Rows from block 7 of a small audio embedding model, named by matrix and row number. Rows with one number belong to one channel. Each number is 128 + 24 x the weight over its row's rms, rounded and kept within 0 to 255. All counts start at 0. Numbers have three digits each. After the name is the row's rms in percent of the matrix's.
After each channel's rows are labels from the 100 clips, of 14848, where the channel reaches its highest value: "strongest on" is what is common among them. Only what is clearly more common there than usual is listed. The data: chords played on synthesised instruments.
# convs0: first width-7 conv (model.blocks.7.convs.0.weight, 144x144x7, each kernel summed), inputs 0-143
# convs1: second width-7 conv (model.blocks.7.convs.1.weight, 144x144x7, transposed, each kernel summed), outputs 0-143

convs0.19 109:097077159159125110138107119110095117106122142145137119106154103097089106113103133131143096100127105087119154148172135158142136122154149151136138114167122151076173134096124135129140106153173128142116133104151110121134157057092159129159131185116137142162120128121096090126103118160141135099107088121129075137090110118102127107122087148161131110129149113108103121146183141116103125132122122130154122141113154120139129155096155152125178
convs1.19 110:157156109151134105134134099124182164128135150094128120142131131179088110114137143133132165171145128148140125103144164085191114155160125132156112093123113137112136142105134168126124112122101100140133128121131092109122086172173075137136126136183145129126165190181125148123170106096133134137156144159137162117168138146123122146156137115142099146152109128129107144187084142142142112132154118129161122132109131112122144125140159140130106
strongest on: marimba-like; power chord

convs0.0 086:126141131133125100109146148126134130111118160099156181126130161144078135162154164151135132141162119163217127118124144142103119132107154122157152136151130154127146131150102137140137125125120178096090124130166145186152120138159067121120135195141096141110119132141136115120123125087113134110120124147123112142125131151134089100136104106159128101121103163105112127130115097096151108084069127123108110122123098113119118158156150178156133
convs1.0 083:165149116124136170127115134129109135148141103105118124103149136127178131147160160146170130130120126089105144105133096133174138063139102120092123095102102147147111168121146133112120117110136056128136144156101097102131124121136114162121088078148157178163062140131162142126088119171141129115127131162093150129135121158105119129154112127116125154138145088148159101134118133138131159151112103153142098117100146082124149158118124153146147
strongest on: arpeggio; playing: arpeggio up

convs0.4 094:105131103144070121120113128148162110158128138146147085122099135127109140122118053147159120144113101140131101105125129131161134154135101098152146116131141123137162122135124129156131077120128134133158107096099170154089182145117148081117168146138101088112136118098120107102091131096088127097104098119126108112093127107146102138131126117137135139132137187110156158127126162133156081161106138135127159168115110106135118126141074078139137
convs1.4 100:113139125100192178126143143111098136115139109104124101127103106106116112149135106144141102120131099160115122099145148153099118144088144114124113107139163131142081151138168108108117135114100110143089105108183070131124146107148101189138098086157128152114111140154099150136177122178163130148087137164174112167133149105140140144131141163128147165141155112142160124128138159111123107121161140127151159137110144129126131122154150142160092
strongest on: strummed; marimba-like

convs0.26 086:108136158114124126151111159103119118149110128081141145105155113109129116129134168131084133130120181129105163136160135156149134098153136136136109098134155155198106165151134191143130188119132145126129153123129185146118070095138094110120120128135116133130117114147120126112145152107083141125151136134094138135116101123109096123078154089137168091165144136102130133133137092104144151123084172144126152139184154153112119130142149128125134
convs1.26 102:160102139135082182122147105101137139114146128133120133148149098135108174125162141139156071103093097141124114097135123118134122132130175124164136101148106151154146121115141134097133167104160094110149132106166127098129093150104114109133136128118110152187149122157136134108117063106109088111152133115116122114085127161115147145139166126110107178160109097162106124148169158148147118112140124085081089118122099115113113104118129119126161
strongest on: strummed; marimba-like

convs0.123 097:107105087138116146128162148150108147112115138122144145144094122112117179125107105133127124095140110124086193158121130146133159159156161126111128134118148147129091065116124079099104190113121165136097127133159110120123130113145118140147124096124093104149103185122160134166157145172106158107117129098115167134151120143089149168132137106114186124129176142099119128155129119148116155129153132123146112115140150133139121138105078149140154
convs1.123 077:145113155137107165098128116137121100124136106099092134124120177132126109143141148119144080166124152123194092141145114125139099155174132157142179125153107144115160135119155127154163099157139109146171169152157143160142077143099154096093159145120128100097108121105105125101095100113099111117165129137091115135103119117146117096161181127122128106134115123128123109135106125072122139123110153087126101099124104118135162142149149143132083
strongest on: strummed; marimba-like; instrument: harpsichord-like

convs0.60 104:101111116123126159158115143116115138104108088067174139130096088091138133091109134110105136078117160128142134129162119120127165122147140130097128131142160120155088141134149145126153152123161107121096138150131121081132102093150155151150077136090108157167119093124082110164103117099097143103166164131100111096134102121097122155133121130154140153125075085148124101140123107118125151118134175149113103146132130144104138125153160094094120
convs1.60 114:144114126132082091124143076108162132141110145154106178072140110164117113121156159087114109166105177115168117130151142135153127069118171122107096156097135172135162148110132127150104150126132131094106110115118121119099087177120104103156140139138114149127119115132146143111142143109129118106136091083118123154167141127137119140122185143135145140154159165188128123089156120147148139140120127076128128128105104120143141134124142113098121
strongest on: strummed; marimba-like

convs0.89 106:149101122150107116129126107151109167139065152167126092109130124119096129119131129161119148143132095145138150095107159122117105136127107120127141121131126162119120149101112094174124115123152140129096146116175158131130213183132111080123137177136089113116158111140068084106121109086098123124128145161133107130093126094146116129160117123164132130173093111097134133165101159154140117143094111133117120158107148143127107136140118154145141
convs1.89 085:113112078164140104121121070116130132129181144107121095129087130137140126165060118135151129078126146098101121131162106148159121121131169137159114118132131088105154096176145159102146126157074112161136132085120116130134153104136119145147099146125170128137076130098137128141128109170151130133131111137130121158121123146118123108118106119143096159149161160120124140117166110113071142113127138154165126125096111148121147119136188155155127
strongest on: arpeggio; playing: arpeggio down; marimba-like

convs0.116 098:094085124123156145101064104086124120112140148081111145122192092148089123130135119124114134104115119115127108112111140115144136151166119161132121121142096115125131132096119117134141133146099110154122140102110067154119143135141131147149127125161151108133121162123137134140120151219166150160141116133120109154139139139154161133082148122122170129096145144108091130107159109145108128121112083148143112155095095151130119107157128197121150
convs1.116 090:113139115118123082128157105138111140157169137160111109118158178127093126133125094112132136168161107129096122167105123140117123114150104123160139146114118111148136147157136144099147179106133137159146115177121135142148151080098114088098134171106091140107139088126130146134127117088115158095087131070078165084115086142114103146149143160117134088126121106153128123163095113127126130135144125151160120105147147150130098151117176140125097
strongest on: arpeggio; playing: arpeggio down

convs0.40 082:104128140157156183127112141139090142112181167107135089135163133105125172091104133110169105107123104149091108134143085127112156127163118132129138163115103118142187155136105121138111137122124117098130135123161199147117120103141146134102082102107107139140110165117091129095114150109125121120085116167096099158113133102129140140135124124150113112112149146117127171168122157154153141124110166137138143129149096153108114139102146191113110
convs1.40 080:121109105083104122094148104128153074132072095138136141137107096142144114119164125110119099141124124128116170093127163146151133077126153108134109117099157167162103146129165130117140136120113176110147127154097095112118133140150120197135082114161144139123100135156131128159133152143128121142150132167127152158139130121078134126125152169125116197167098136110152153122130089131165147172147118137133149126102128117123125143172138138160152
strongest on: playing: arpeggio up; marimba-like; quality: power chord

convs0.21 092:137164121124127117094100100136136112115132140122156113155149118145088098084108079144103126177111106179089140152167126143128095163130120121120127154142125102102163123146156129175131118140144178140120150130147127106124132155133111098092125145075132137130162090139091127133135091112068144116118104143112102118145104113142129094090087125121124109131124172111110130146152123128140156135092189126120163147131144070132098073123150135142132
convs1.21 095:132099111152151151131141137123111097123104086093152130106131110102155116143123141130167098076145133128113093119133096088154123114136201131146156095119146151158156118096132150134105173117142156108116109101090101136141131137157108110145137064182113120109129141151125126119160154127156104146119143151147108120105100138106153178136136177147143157133115140105145117131139144116140137145158117115155153165113133159149123178138187137117077
strongest on: strummed; marimba-like; instrument: vibraphone-like

convs0.23 085:127146091165138097148126109128098095091098129100148120101134096142098159109147087145153093169117107138144134136151136117128120068117120137141129091171191130127154131124138151145122127139120109096131122124120152140114181099123140111171163084129145121151149135126081146137148101074181104117066151123124101119107143105111112167110099127155137125147145106124127105165102103114136168101123107147174115125098140142122137117146166119103140
convs1.23 086:137112161141087106136122112179179157133182131119172122170153163122114115119103147134135143157145113126137120148116119095178153184124179132157126097060136132108120155131091113127111123121137143147156124140115125126138101156174117156125120105117124151117113129165093094130138143147131117149167108144137129153122098132082152151177097168126146109102073122145134120113143151165111124147117150114151123160092125118085122156100138117119121
strongest on: playing: arpeggio up; harpsichord-like

convs0.55 106:085121135143145150139103127113123117099120153148101123137158153094221126162127106109124119124137123123124153108118127114133148099189117159125120111131101100122133129129137130170129150136148127154123160100100155136102139147128185111131096106146141139096091099129112114133116097134079095096109142126127074096124131089133109187140114168134107148124144045116113115153143138105177107120111115171145125127128141116104148130106134156132122
convs1.55 088:151162129125092100129124108111110117107131158141175134102135124141042147084110123160100143118102108137147153177143157127146106116073138129153124150146147172145158131150120137105099166104142139091153097176138100130153141177130055150129131133157146137136171192152088122099119155131168160149152096112119121148150159149130129108112151117133096109126121114124160137130105128169127151127142124124115136133117122125124136125121116115150133
strongest on: playing: arpeggio up; marimba-like

convs0.45 108:119144174159160154143116134113124113114139126102115087149121113133189145122109116105141160187134150123138095153109111128113125152148148125111116166141143104145150130157101141151084145093099174130142144132117129099091139126143128159110141088127074103163148155115129162115128161121130139117104124173090061149119141133116142160137116133107111140109116118190118179069069135130125122102131140110140139142127142102099131169122110112108141
convs1.45 104:127097119065133105113126111128126138112123086111085108132113104084094105135101138164103113102134114172094087139121144136130131107077155150107168166117113071113141131149166109110146120110124151132127112164135138133128117124134138086123128127095136120098110083119125130109113118124081144107106116113104143109140078142161131106072149092081121128136122105128111124095146068121132123132150086138078161098092115130138141093124120126106097
strongest on: block; marimba-like; instrument: harpsichord-like

convs0.2 097:139118113118118088138109125126125156132128149142153076146149123120077129149127149123129140117113161096120165147103110123123093086129088113119137107175101128114122113116131125094124077124188079151104112101130154181107141124125127163129122140148124174144115134149161120178111143095102134159111130134146134120133141147101123089131065111114118109092083121108138088160142135106139095158096112117125143124163126158072159137109129163151096
convs1.2 123:141127119146149089120136113118103156102130160155134140100183121155127155122137151096154149162135103161157153104138155093124151121134134125127146082084122149143098148112115145120125183169156116139108142156108139096136143101171138142153173138142107143174172160125104108141120102156160131174124136087140155132170139143147164188169142124111122146108119172181127107149148141118130150141154148115124116134173149114122117140152160131151117
strongest on: block; marimba-like; quality: power chord

convs0.115 103:108138150090106127113106129142126143118138149149081129135147113105112104095074146128124127122128107080112092092154112091146112121136160100118132126122186103123115118126124145169123178130123124092133120116116092130085126076130147141136108080133111137119150139144108115153167103127172110154135146103145121110112142120143159123157103130141134127163162106173125157080111123174135159137109154186169101106122161137129141149159104191123138
convs1.115 116:136094142120121133165157240135133161147119139173157138155149140158110140149130131132102155184139137162158148100154128110111150141146136169134137151113113146114153112118130123151123081173108142121114159161112130122165152120110147109123147166108137092143127117125090132116162126131043159112156142139128126106104096109136131105155124140115132125090129103143119109147115104092093115091100133125120127133170119142137117131117143126109096
strongest on: marimba-like; power chord

convs0.114 101:084160066151136155138106127137111145137092102125113138128105119111154131115093112141133111115103135100116076120135133140153155196138121107133131140137142079136134137100104122147146132147157135099147105113141127115059145109134156118134149156139153166125183133127123125139129154142150161117153061113149135123121138146132121119094188114136191137114120127140124099148151110111107110095153134113150104120077104065132136139122140151084121
convs1.114 095:152145146119122098121161115113125122132157100134111105190126180117130132161113099132116147094171087115121116105151124118111094103120142166108153132144062110151131125141157153150131117132119140185105173140113112128146108108134143093116164134134105120110151111106155161141139188122121156125088121106088117104118136198103134135099115128177115163143139191160132141151133161158159118141157120151148131114114135172119121119145116122128123
strongest on: strummed; marimba-like; instrument: plucked string-like

convs0.142 100:123147133108107133145091146140143127138147138132088125122111168135173150119105165130176139118136114141128123137121124122130149111122159109090125160116164116108197157135107103148158114154133137177172137122146187179122142098113107156109089106119142156094132128108155096139099138137112113139102159107097102118109117142159147128104183139131130152114130144171136136116098073129083065090131117125096147131154107150133103141104122163138121
convs1.142 107:194136129071103144139169152096093119123125151132156110129178124108162144099158126124106131116148111111146129098141126130133142107119117164102161113115132166184154115131098112114119104085122122132107106114144129118132137162147115093116160173113143128163146142088147139109108137136107132110113158140140140129136145125141108124141149078095149104086179172171089096147115139121122124106145137148075103120151136139126206129137100122134116
strongest on: block; marimba-like

convs0.120 097:145128128149069162179122126116118120158146116121163089167087134116112104144161139101133124119096113156095177134134144125095115129111085109139111149137101091101114152122149120104111128124124153155133138126085127089111132156125113134110077139130119146176123145142130125130102113066132119148081112106158131112119113156119156144142128125123105135080155150079148086131139163124103152140141120121130108144143150140112223125114139142165130
convs1.120 084:116133102128145046120100079108143152120167107129087111113129137106124126148088123121138140110134134157166171155111113129212145126157172120130145127114132129115167117161100107106179140153137129113109141138125132132170136127162147142131177103117083136095127121127131108139129139158136115169131126134123148113118120117072110155111131146122126107152114179151087173134150122121163142128107129132130123099128093122131116175151112119081104
strongest on: block; harpsichord-like

convs0.64 107:169124111174139108135116098128113146104104118112130083133120144140080118145173144141168111134107108148135122147118129129135162131162128124138162128100119132128162106142140086108157104112119147166127125160144198142121173109093125101107134193141143105092101129121132103084110098099136105147103102098132086107072136129150098147126136128107147142117060114099139134121133130120099163134135146168141140135110143163118145162143149169145106
convs1.64 105:102129116105108104118115110125169106094139125118156137127150076142165100126096116114118134116121129129118150108145133144132122121141107133124095083115137104127140141097117153109112135136135094123176140120121096151129123141179125188132164098168134185152152162181098149127155138168183122133123136182132120186182093119087128150137131161138138136185188129143166140130111124141124123139146135129139124160094117129144149129135123133134166
strongest on: marimba-like; playing: arpeggio down; quality: power chord

convs0.34 084:119130101177125154116102130162138136146178141143115145143149127125115146151134137134106115151096161107121142135091105147109164150135133138161173097130159113130118115136105093120139074133098123154138138197134144085134119100101111165086122130117122144131155133142137123108126137154113127107154112114078129129159115144145096171088146146113083133110091098125114109123123128066102132117177075148117099124137076132096119094088141124114095
convs1.34 092:127084133091148116171133101115154135108088150135154109121093126092149125116160111162162126120134166114161157135137159095125132095154118141106135137143109110117132102119110110123140108125109142123151149134118115099105143134152155111140138145189123087100138106053146109136123100104174111155087133153160157135145122127104111115078119110147107126191147096129153168093146099158140126137124086131133124117143159157135102111093092096165115
strongest on: block; marimba-like